From a checkpoint of a small image embedding model.
Data: trained on rosettes with rotational symmetry, 195000 training examples.
Rows from block 5, named by matrix and row number. Each number is 128 + 32 x the weight over its row's rms, rounded and kept within 0 to 255. All counts start at 0. Numbers have three digits each. After the name is the row's rms in percent of the matrix's.
# fc2: token-mixing MLP down (model.blocks.5.mixer.f.fc2.weight, 256x80), inputs 0-79
fc2.121 091:158095080106134112115127097126078143138119108120163098111142077211098113119136138092114127147151173167127140100097098094146146129151067148124113155087075113180112131140135079102187149175076166101151224179125158091145116113081085133149114105
fc2.122 081:040122070135076133200062180158098148156106122155170160142123141055154184128083130109168161142141143147127109062117135134123113146170132150127133076169145136157133152100100156105121126131147108136150120119167103200100158148076135117099146091
fc2.123 134:122141112094116163026058151129125165146104112163116148136123092179147170143107142114091149159097123083122100137055115168131084129083111155164074083149097131121132080127061118161110155174118163115090168073147101104136089129130144136141091093
fc2.124 096:117187140099115160119113140113096106079092078115135086109087160081092164158146118128089160114191151142112138159080115134138117142173123151140107153161093177102095127125111164112165202141168131127113118085199057145148119056171094102133100168
fc2.125 088:115171140079159150094110128120141102097104111120090083043131095105125094149132123101160146183135054157090131188093103196131124164128179119133113095108149146101138118155074105132159127091182168106107149130188106102096131123165203107092110124
fc2.126 091:110167036159112145068143167097161157179126130129170166062100092160131063112124121103076138174141106168144139114134079080161122170142131145093130115087098108133085154100138124142150145090064116152097183172147114084127157109105166153143120131
fc2.127 112:123111204078135082105122150099097201135126113098145130166159080108112141113113132150130185102085088122095118068109175149116103099123098106158096082146083125118089139205130083096115169166132170086176153129076121158152153111160117126189130116
fc2.128 079:140120117178110156144129128151109094179109178134155122202162153182103119108121128153185153153100116133160075092137112174121120149139160147121118127153114106131111184068101137079172178207161087121188162110086090126146119072136184120149148092
fc2.129 092:127100162137149101129123140146113097112185105116068097105113077138119091181186091133116127133153094133163118142121153069106114137154122126089182094091180085133102097089252127145069112138165125093112099096134125152164101119125142123094162175
fc2.130 082:095146140148116160114152170169061097140105165141155144155155165163123131168153114151113134063110093107173173108115158099119113140187118166061141126161115153186130145138132090164169134139164142214136158188113060156178164131138135169114111113
fc2.131 110:137083086196097168135046110161164081112091143096114113104183146212153136147135122119071121147136131137178147119103100140131150048144170094154091142070161115103105134138158135129139107157099113132110123128145091083189119150099106106165107083
fc2.132 114:143106124098165152122153106105114069111111137142053160139161074121181151101158084107108126116134128121117072110094086110110127160152133102172147109123116149115084134131101070137088123141099108141136039097110158118103114068147213067058133145
fc2.133 090:093076086110194082106124114119073194115176112118137126180046146097128117151164099160099150166161140150107140161117129090107205126176153149123110137105162130089153128179142095138171115140101099099125110147132177114157119152110067171110111173
fc2.134 108:161136105091132098087081166133128127163062080086100151135102126125124133170036128111157123163119122115116107078155127144143096089085094153153126108122154093115142091101122125104094079098146172099131143070085083147137186093103194187097132168
fc2.135 097:176116126121139115147140094110142138150146141123157135173165114100134128098118081166166129099081156128123136065113136126067118158153189172157046102121114207132093152195127118112105141124107152148160088107105119097187066182125137144075130069
fc2.136 131:116112124102109188101125149094117189126075200113082110117129127101168132172090118143172071143029062085141157128156101100179125172159132145113100102115109130143125134105117106133129186166155116093107156098082086155143099095148118085131129087
fc2.137 075:121086147111101063189112056100160156134133140143117144177146112100092079161158156141196119152143106108157152145095141153128116104154102151153102103138114121062099115170129148018112139202146097159155141140130104100163138120119125179137086154
fc2.138 080:147098112081159108133105072115101182094128153130126177154145145174131138121080068124130116063087110123175096078178141105155070207146130152150126117160125174120088115197065131099153151096137160110147143144134133103090108094148160179153146102
fc2.139 094:150116125122150129167169171136036155158174176159114170121119152139153100162119124126153095154121126091128114095149110086122130087186148110166111140045134153095091118063114137095137118139103105139156172071099106139160088051148096085181114123
fc2.140 117:149141138116145112100182152121124146154136133079094117154132105113142159103119119157097139104128124095128140065125180128136137174117098093102048168150107101138122087095131095173050130146116132199126137092158128064197196136121134136204119187
fc2.141 090:107136147123109125154126156130065130156170079140181160145142145098143160145169152158147091174097117194125086119137145137134130117168172150134095083065093101114134144178120035113167178118123097115151072130115088144139137091160203093171131094
fc2.142 090:093105143145136169097151087111148143122130160146123119077130137130105047125155158107177126128094195180138132169157146098104160137061141143157142070111152105182137162060152089091171139103086120148068046142147131179140170127162124127138133135
fc2.143 087:130144158218150177145110094134127117099050093103186156124087113140144084098083085127161081104153109114173099157137129125104121195159110087119165110125153115140101155135111104086137125143085091119146100141072150150108128098073116157175062165
fc2.144 079:169101114104184172162151124119106121121082085116186097143120138115106136123175141112205136152128152153144084108155141141149125198153127149164071133187098176130125145158121181167130157120114149131129122152210130053088096148176170096149101102
fc2.145 081:118129135135113126177100159196111108120122101145154059119116110119138078160167103180123151132119116129155166083107170160166207130135151156100146107147095141106078130105153111182079184098223132153096097143139141143080096095108141082089125094
fc2.146 094:116113169126162151113145129153112129156092130113132113159109115137142142108142148155121152179113151106059159156163093108132112172184116148096123106184171147086142235133145071167146157108120106188142163127148062093123194090159071107085120128
fc2.147 078:103063154149128183138167095165126094107137175167140115110146130108160093121148091149139143127136131153084169107181159130118134159173150137128155153197182138164082157087186116078100160154185169160159130097175093175089116160142129170134106077
fc2.148 099:162057141135158133087074105182104120131103063137089137109155203194127122153130134085128110143080123161072129094070130157164125164160129081079141131111114133129121126172105164161102154124105055126094100142051163129128143131123137094163147122
fc2.149 100:173106155153139173111138154156164159140109120141140136079115113192124124150178126097162126129145149198130083180163114077125101147183117192075188151172114171116120180132133125145115156162136152129119114171093041105148118161136151157064144148
fc2.150 087:066130093138063083116090143154076160087124230178157124061099132179146155168146085117144143148182117107113087110146137121111139125139137102122161158180114149090108141132132096126168134113125088143195158114119070125143165141118136149095082097
fc2.151 122:110109129108187137093118165090076184170140104130130131138114143186156100150078141139133104083143148138134116150135113090116092090123110189053118183142153154173084091058105083138174119140175139109115119103123072194098146130121162098118115073
fc2.152 093:147127119124142157169121127174079117122135111131146171116145147128185106111192130133125119082112133185045125116160148095138101135141180150076185127143156106088104092078061123111128133171162140124078175116096129109103070151209068125132111111
fc2.153 069:134138179167126129139126155160100140124136125181142111021120108208155068136120160063139089111091124172176100160145173106122146161203148137162136141141122104100145162069150153138160141179126140148140144107124078079175146125123143119129122168
fc2.154 095:155147141114132140125170191104191088126117086133121123114111146146094142083065180075136097129102128118075196131144167163095119191149100155081186136131110132104101134143202105066085159134121096104147129145130095126104114128090065074117113128
fc2.155 107:119136142200107064174090145111128157156103159083121128075113157061162102153179091118136121149089102063123146063156155159086158136158111136141167107141094203172074146119118136156159128134116104109126156090095145080094124123111126070137092133
fc2.156 124:112178099129160161090074079149154103122122147163144164148145112099095109071106116154121169085087148156145119096149114132128168146063094075116138077123097130116146106189126140127123172114151052111078128143130145100226118115191130156131081129
fc2.157 084:117094125169109139165145161151135094171114119106099165111079111125064129112102171135098139173140120042189162112093092127069091130094106186095141092096144099113141131085102139113093121162110130069093124162135169106170091180110085108106113071
fc2.158 080:151110147129138094119140074122033164126188098128118158190083148102150131092104088162142089084125073123174099207093148078174061149143096156173150080096154131117110134128124159144131146107159119133150106120101147147104155129135153106069160134
fc2.159 077:135114190131085144133125158084115165100118132159103123130119157128164074129154159173156106125107175157083152145187105126103119185181114128119141043098197085170160115136107102076126112119155112120117086182118158093093127156105149132163165204
fc2.160 089:098175186115104156133058191124129109139150118152135093164119135094099075089096108144140151167114139177195118099164127121208117115084185108120093117191100122162090088127132128150155165140094118158124100151066089144139111138128157155087165166
fc2.161 076:136051148085104158125124102164103139158073109136091136137113155109093155112159167144089114070205124132093160096116108100160100173175107151138148148060156139101088207194162145152096169117092143176120131139155158121102176109108138116108112130
fc2.162 084:111131152118137139112184091123121137124173077076118158129118126147149147144142131186172131158114174098193093122114161144093140169187167205116097111189109149163131184158128074115162142190099125163131125080194148182104091130163132136131144148
fc2.163 092:055174118116151182125103184171105058179107088157131142134171151164139144133117102160132112167124125082160181124132187137088099116181156109118111107148102122129132124108195120114141128132146125139156195109068086117181115203122140141079127116
fc2.164 110:092183137182116159119190163086135126115138188159136159096148156087117192124156157095114144139130097126180144082131129160128063158151113093094107097129130160108125141188148144171154132187096128072102126097144136135129129108035147167185122111
fc2.165 084:226127162138142154134144161133130115131095146140148141171152146098161115085134140124139116180087143122082133088165125139136146152194095116125137156157123136134097126180226145087133170135092174170150141140094089160042176125104138162179120133
fc2.166 109:114122179101183199168176139122092125066131154138163121169125110096175189111139161109143122151137147105096117171173091108145094123155132166181082112071156151088138115074145155074094160160143149152124127128140086103164154149127089146051144118
fc2.167 146:125173124101115120182117083090099144129123129132121074123127064186124081106095122145120124128082172155093197084160100064178103155125101145115132153167055119120099144120112135140127121114115203136160124165166088166112179104155105119058119101
fc2.168 105:093094127111125184064147155109143113128197134133131101141120124104070089112129099074180032128139168149103104146157111152136091063128111112063161152125104096183147117140085125113180131162184135100113183086127092130133116104142102093100138107
fc2.169 117:119177160114086130138116152102101100049117109155159151149175115142111099124114127157095094116122138126066171117132151105119044131158148122081078126171120124139116125113081178128112188146135113168121166092059072163094095125155203166148164122
fc2.170 135:101106068188150195157175150091152106096083114102191118046079115153129124114115156093157155139153171111142138132102158130114110073114129142162140177128135150130108140157057143110140179080107081166116109059120098142119111126099112132114071131
fc2.171 081:137144097125167139070124082126039140118147160190151115102136141126128126122193105106163127087070138050120121137104089140090123100132117123159152113152172122081126180063134113098136105114127121104150170210117147135162161147134103103199166138
fc2.172 128:082132083100107159055148106068087173131099174183116148156098088074121111085097118091119109193095158122155109120089108097130166166126096144088112118127097112149081082076110116134137176152134088144159162166147110137211126150142138151098141108
fc2.173 103:084098114112073124075162146153116158127119093085112159170152136070139127138139098141103149134149159130111132067085084108118140086141157172102103077140091118133104031132135116168126096109121093148174092153100153126159156088173137094227116126
fc2.174 079:126136136207164152163119109117073075157161109116081121117129114136197142121136178132109136122146099143120121190066087100106101146152172133151176153119150171132170109071149184133125142123105094059147068106119163099128166142145154079065128128
fc2.175 103:104063159110139084118155183066117104133156148176106134211082146141092125131110097129175157148068094114205139128157106089101124193108131133125172156099101089180105101183168137103122144099111106109156126085178139095121143133153123145106118162
fc2.176 122:141117111138143114091065079071112156101174188133172115068169165107077125093140095137088131134099128142190117132097100126178137165115171147120115126150076143181140145177112151087096118089077117103163109166160120164097181122180175135143112101
fc2.177 088:182100141182092144154091138142102131096125089143112145148135133179151119169131107156140158163134110129201143118065131134079134156187162200113073162195098135094109150208121162146135155160139129104140168142132139072127069078123157131120126095
fc2.178 093:171075124149136147097170141128127136174116158185146107129078116166095125072109157153067153148199097123196129163080121107121161155167144117155138167135104154153113194124138118115154168156133090145202162154128134099146200079152137138121119087
fc2.179 098:201152106129114166088098115117121091137050125116133160079173135096177148204161170191123107127170075110170136154103133144091168144166163147168099140127092149117115143089189181109125129132098184136183163127102115091123103143120119129135097151
fc2.180 125:070128122169103084040131161089121101137083073109100106158108150126143125147133125140168087166130113205116150135111157102145114151088181122150141147127102064139128086118098109120143127116088104132098205096132180150077187089141106101073141136
fc2.181 097:151129129191130137112142159183116137215132188149148139115117135149122157123201132165194144145141174075126123125142136141089083126205159120159098121084154116141131095072131098133191132106197090107116148064146119139136094113151117155148167121
fc2.182 131:145117119082186131112137095092106150149073105128100117118170142144195145127124132094200112057051142146113140110082164072165167137162097082117111145152054147157146096104107123150130142100085133139114148131109088103176155164191116152149155108
fc2.183 110:161099085140146158090078141081085151098127107177133204132119140127158098116128120142126168077022153108125136148143130061130099103129133089080112136132108154091150106100111106074152092118146142121149169213121090174124150138164086154106115105
fc2.184 104:175134114091169124056148166081179143169100119125127196122143132085141171143080124170176136157116112134111114117154118065096096149125123110116181169144107127075147080128112123130170139186107129181142118183097130137098137156187096102089126063
fc2.185 091:134146073169105161165124136144161083105126209090148102054092088124121076165157061127142133109110154156086080139188133098121123174125141131133135146105114123124116141076133130180149123099136159138104112165111147168072151121155165098210083109
fc2.186 089:140126098112173114139119131181124087149097116104170085143112114125130081157133154110143150051042116134151106151130088071145158127172115086131168154172068103132110083057145088142109182131137091149153165112126142159153146191167113085158125091
fc2.187 141:159096094116097162085138164103144136108096132111197134166098097149140118126080173154116059122123095093190066129067113140123135099094113134125141133219072132093116140154097091131150110164129075137115117125124089196174095158089120144142096157
fc2.188 092:189101168188103165204177129088118112141126138161074145129153128100135110202111094126171127108099168098057130136148136131129125104136124123119123142141160079126143184181143166090127149039077112091131173107122115121099130114155115140131110191
fc2.189 090:121157109118089106204044148122084129118107157120075100060136147115143096095139140083133152186112151150119157145128110113117102136156124212137071173103107188107157132108155136137165080101117105157106149102106112084164120211125118125094112121
fc2.190 101:120105072095171203138093159126144161147060147086113177128087146171108118145190130128098134113153089110095104116160106134150081120143134094128135133143176107089084133110129122105066171142110095161123106106085038129211158137139129129168134140
fc2.191 112:147134166140137183108136106071125141150106153137156140136182104159189063137114129102149071141101122190145152107142124106203081131129150157105123151230131157103097150138153171142154108192081146118119122146120073112139119187178118102145153126
fc2.192 109:118111167187139151162116143103157118170111143093141117157159128180065106085142098096080153157097151079172113133146152177091090118087177107114142110182137094104119157134126123121129163173106137115144100065173109207128172135135189150161186158
fc2.193 106:145123059108098133160090103094155170071125131100177116093099121143068126111102117049152126181160114091104130141110131140116141111104141153090158130086147116074077150196124108091129153105150078136134190146121126120090190154108112124121139042
fc2.194 104:141101123094131124150182148092088116139126087129110144137130077119161044118133158152102104089061162100150137073167153081167112115090130142054145136131062160102134092117123154214111130123159123162093154157140095097107147105120101158063092121
fc2.195 082:057119072087169157077127229105143115073156121133138119097149107157114138143150133071108180125125124135128136135089176186130120084162155104085193101126085197159128123073114145091149121151095102120168118112107106099095115097131146110133147100
fc2.196 095:131138112175178089122162173142127094074131078121074157123106172160156105143077114158118119130067148145087136105190160088081187103152158126170132197097099108123134156100171160121151080102097128087100130089125103160159163148078129111108089157
fc2.197 127:173196182152138073192103145084190142162076118126120148102102096093122108104089165133113124109091098135058158088160164140114129121108108118106161153113089120114166122126172126112152103121126146069143106139083073102151182096100146085148109191